A small contrastive audio-text model, trained from scratch.
Data: trained on babble in 24 made-up languages, each with its own sounds, syllables and stress or tones, from a formant synthesiser, 39062 training examples, 42.6 epochs.
Rows from block 4 of the audio encoder of a small contrastive audio-text model, named by matrix and row number. Rows with one number belong to one neuron. Each number is 50 + 10 x the weight over its row's rms, rounded and kept within 0 to 99. All counts start at 0. After the name is the row's rms in percent of the matrix's.
After each neuron's rows are labels from the 100 clips, of 14848, where the neuron reaches its highest value: "strongest on" is what is common among them; "lies over" is the class under the peak. Only what is clearly more common there than usual is listed. The data: babble in 24 made-up languages, each with its own sounds, syllables and stress or tones, from a formant synthesiser. In brackets: how many of the 100.
# fc1: first MLP up (encoder.blocks.4.ff1.fc1.weight, 480x160), inputs 54-107
# fc2: first MLP down (encoder.blocks.4.ff1.fc2.weight, 160x480, transposed), outputs 54-107

fc1.49 089:52 63 45 46 50 50 64 45 44 54 42 30 51 43 56 65 52 55 63 56 62 31 42 53 55 51 43 46 39 69 24 50 40 43 58 42 51 52 55 44 54 41 56 52 47 54 61 50 51 60 42 51 56 59
fc2.49 141:35 56 47 47 59 62 52 56 43 57 48 42 45 59 57 28 41 67 64 62 44 58 36 46 61 48 64 46 46 67 55 44 47 52 46 42 40 40 57 47 65 35 30 36 28 42 54 51 45 58 43 43 56 37
strongest on: reverberation (99); /k/ (51); /ʒ/ (36); muffled (low-pass) (28)
lies over: /k/ (36)

fc1.196 070:43 46 47 51 57 54 56 52 38 51 28 36 59 61 62 35 44 40 47 48 70 46 39 49 54 53 45 24 38 52 45 47 40 57 58 48 49 52 54 60 63 37 35 47 56 73 56 48 51 58 48 52 57 71
fc2.196 088:60 57 58 59 50 54 50 64 47 69 41 54 59 46 43 62 22 73 58 71 42 51 37 53 63 56 56 45 52 60 37 47 59 26 53 42 53 67 55 35 59 53 48 56 35 36 35 55 37 51 69 42 36 32
strongest on: reverberation (84); /s/ (43); /z/ (43); pink noise (32)
lies over: /s/ (42); /z/ (40)

fc1.130 089:47 58 57 48 70 47 64 34 48 55 44 51 42 61 46 59 59 41 39 58 37 45 51 46 41 45 62 53 45 44 57 52 40 47 50 50 71 47 60 49 55 38 44 66 57 71 52 30 29 53 57 43 35 60
fc2.130 106:58 42 25 56 50 53 48 76 70 46 40 45 61 45 54 28 38 47 65 39 54 48 53 55 53 72 53 37 63 49 48 44 61 35 54 43 43 65 56 56 69 69 54 45 65 35 45 60 65 52 48 55 64 49
strongest on: voice: child-like voice (56); /p/ (45); /ǃ/ (43); /u/ (34)
lies over: /ǃ/ (33); /p/ (30)

fc1.225 090:55 61 31 39 54 59 47 58 61 53 37 56 58 44 40 44 63 53 50 43 44 62 58 46 38 46 58 53 72 26 38 62 53 39 59 69 58 58 69 51 72 57 38 50 57 53 40 38 47 34 34 60 45 60
fc2.225 111:52 64 49 32 51 42 65 39 54 52 49 32 61 41 53 47 43 36 50 56 45 42 49 56 50 49 51 47 50 52 40 54 51 40 39 53 61 51 67 32 66 50 35 45 51 55 50 52 27 40 29 53 40 48
strongest on: voice: child-like voice (57); clipping (36)
lies over: /k/ (25)

fc1.4 033:67 42 45 64 38 44 43 63 31 53 50 24 50 43 70 53 58 63 53 56 41 54 52 46 53 52 41 34 49 39 46 50 53 51 62 47 43 57 41 28 48 42 40 56 54 58 57 51 47 72 46 47 61 45
fc2.4 052:41 34 67 73 46 44 58 45 53 50 53 54 52 55 43 45 30 48 41 63 70 44 74 58 49 53 54 59 73 56 52 45 48 57 49 49 46 63 52 55 54 56 53 45 50 38 61 69 53 44 52 50 44 51
strongest on: voice: child-like voice (82); quiet level (62); /aʊ/ (57); /oʊ/ (29)
lies over: /aʊ/ (46)

fc1.92 091:44 56 54 51 62 41 52 38 47 55 47 40 36 58 56 54 63 41 36 58 35 46 61 46 48 47 58 50 40 51 60 55 42 47 43 46 68 42 65 42 48 48 48 57 55 72 61 30 29 57 55 43 38 53
fc2.92 114:63 42 30 43 43 60 45 64 62 44 53 45 65 33 50 38 40 49 67 33 48 57 54 54 57 62 40 47 77 51 44 54 65 34 54 42 41 73 51 61 58 68 58 41 53 34 38 68 65 44 41 58 66 47
strongest on: voice: child-like voice (53); /ǃ/ (50); /u/ (35); /q/ (27)
lies over: /ǃ/ (45)

fc1.278 032:69 50 34 53 38 33 33 57 43 38 48 39 48 45 66 48 56 73 55 59 47 48 70 47 51 55 49 58 63 42 47 49 41 45 49 51 37 64 30 48 56 38 42 52 42 34 63 37 37 52 50 41 60 49
fc2.278 048:35 41 67 63 49 46 61 49 54 63 35 59 47 62 32 48 30 34 38 62 62 39 65 45 43 52 40 46 59 54 44 47 58 39 58 28 49 57 60 54 41 48 48 47 59 59 60 60 50 55 57 34 51 49
strongest on: voice: child-like voice (70); reverberation (61); prosody: stress on first syllables (56); /aʊ/ (47)
lies over: /aʊ/ (25)

fc1.380 078:35 44 45 61 58 61 51 46 52 49 50 32 32 61 70 28 59 43 61 56 54 41 46 43 59 52 50 46 46 56 62 55 40 61 51 48 47 35 58 48 45 33 35 38 54 55 65 38 51 58 41 56 59 37
fc2.380 091:51 49 52 44 47 55 54 42 42 53 63 53 42 55 42 65 23 45 44 42 31 56 52 52 53 34 49 62 54 40 57 40 43 33 52 53 57 70 48 48 51 58 60 57 69 52 29 32 31 39 44 58 42 46
strongest on: voice: child-like voice (73); /ɣ/ (38); /ǃ/ (32)
lies over: /x/ (30); /ɣ/ (27)

fc1.22 083:43 55 59 38 51 49 62 44 46 69 32 29 47 41 51 37 52 46 55 62 65 37 48 42 48 39 56 54 37 55 49 49 37 51 61 51 49 63 58 62 62 45 33 40 56 66 48 53 48 50 39 43 45 68
fc2.22 101:48 66 66 51 47 49 51 49 30 59 52 52 65 44 36 66 35 59 52 68 39 51 25 43 48 49 52 59 59 42 49 38 54 42 42 53 46 56 53 39 50 44 51 56 32 52 30 46 46 40 48 42 55 39
strongest on: reverberation (64); /ts/ (50); pink noise (38); /s/ (36)
lies over: /ts/ (43); /s/ (29)

fc1.293 097:49 60 45 30 57 64 60 50 64 65 44 43 49 47 49 42 65 46 45 58 52 39 59 38 46 35 63 59 59 54 47 69 44 57 51 51 53 42 48 49 67 52 35 34 66 46 45 41 44 45 29 53 52 41
fc2.293 122:52 41 23 51 57 54 26 76 38 80 43 46 60 59 38 54 44 52 49 45 52 48 58 42 40 58 48 58 44 40 46 56 65 43 48 41 51 60 64 40 63 49 55 49 56 47 44 56 44 55 58 40 54 61
strongest on: reverberation (81); /ç/ (76); /y/ (57); /ɔɪ/ (51)
lies over: /ç/ (62)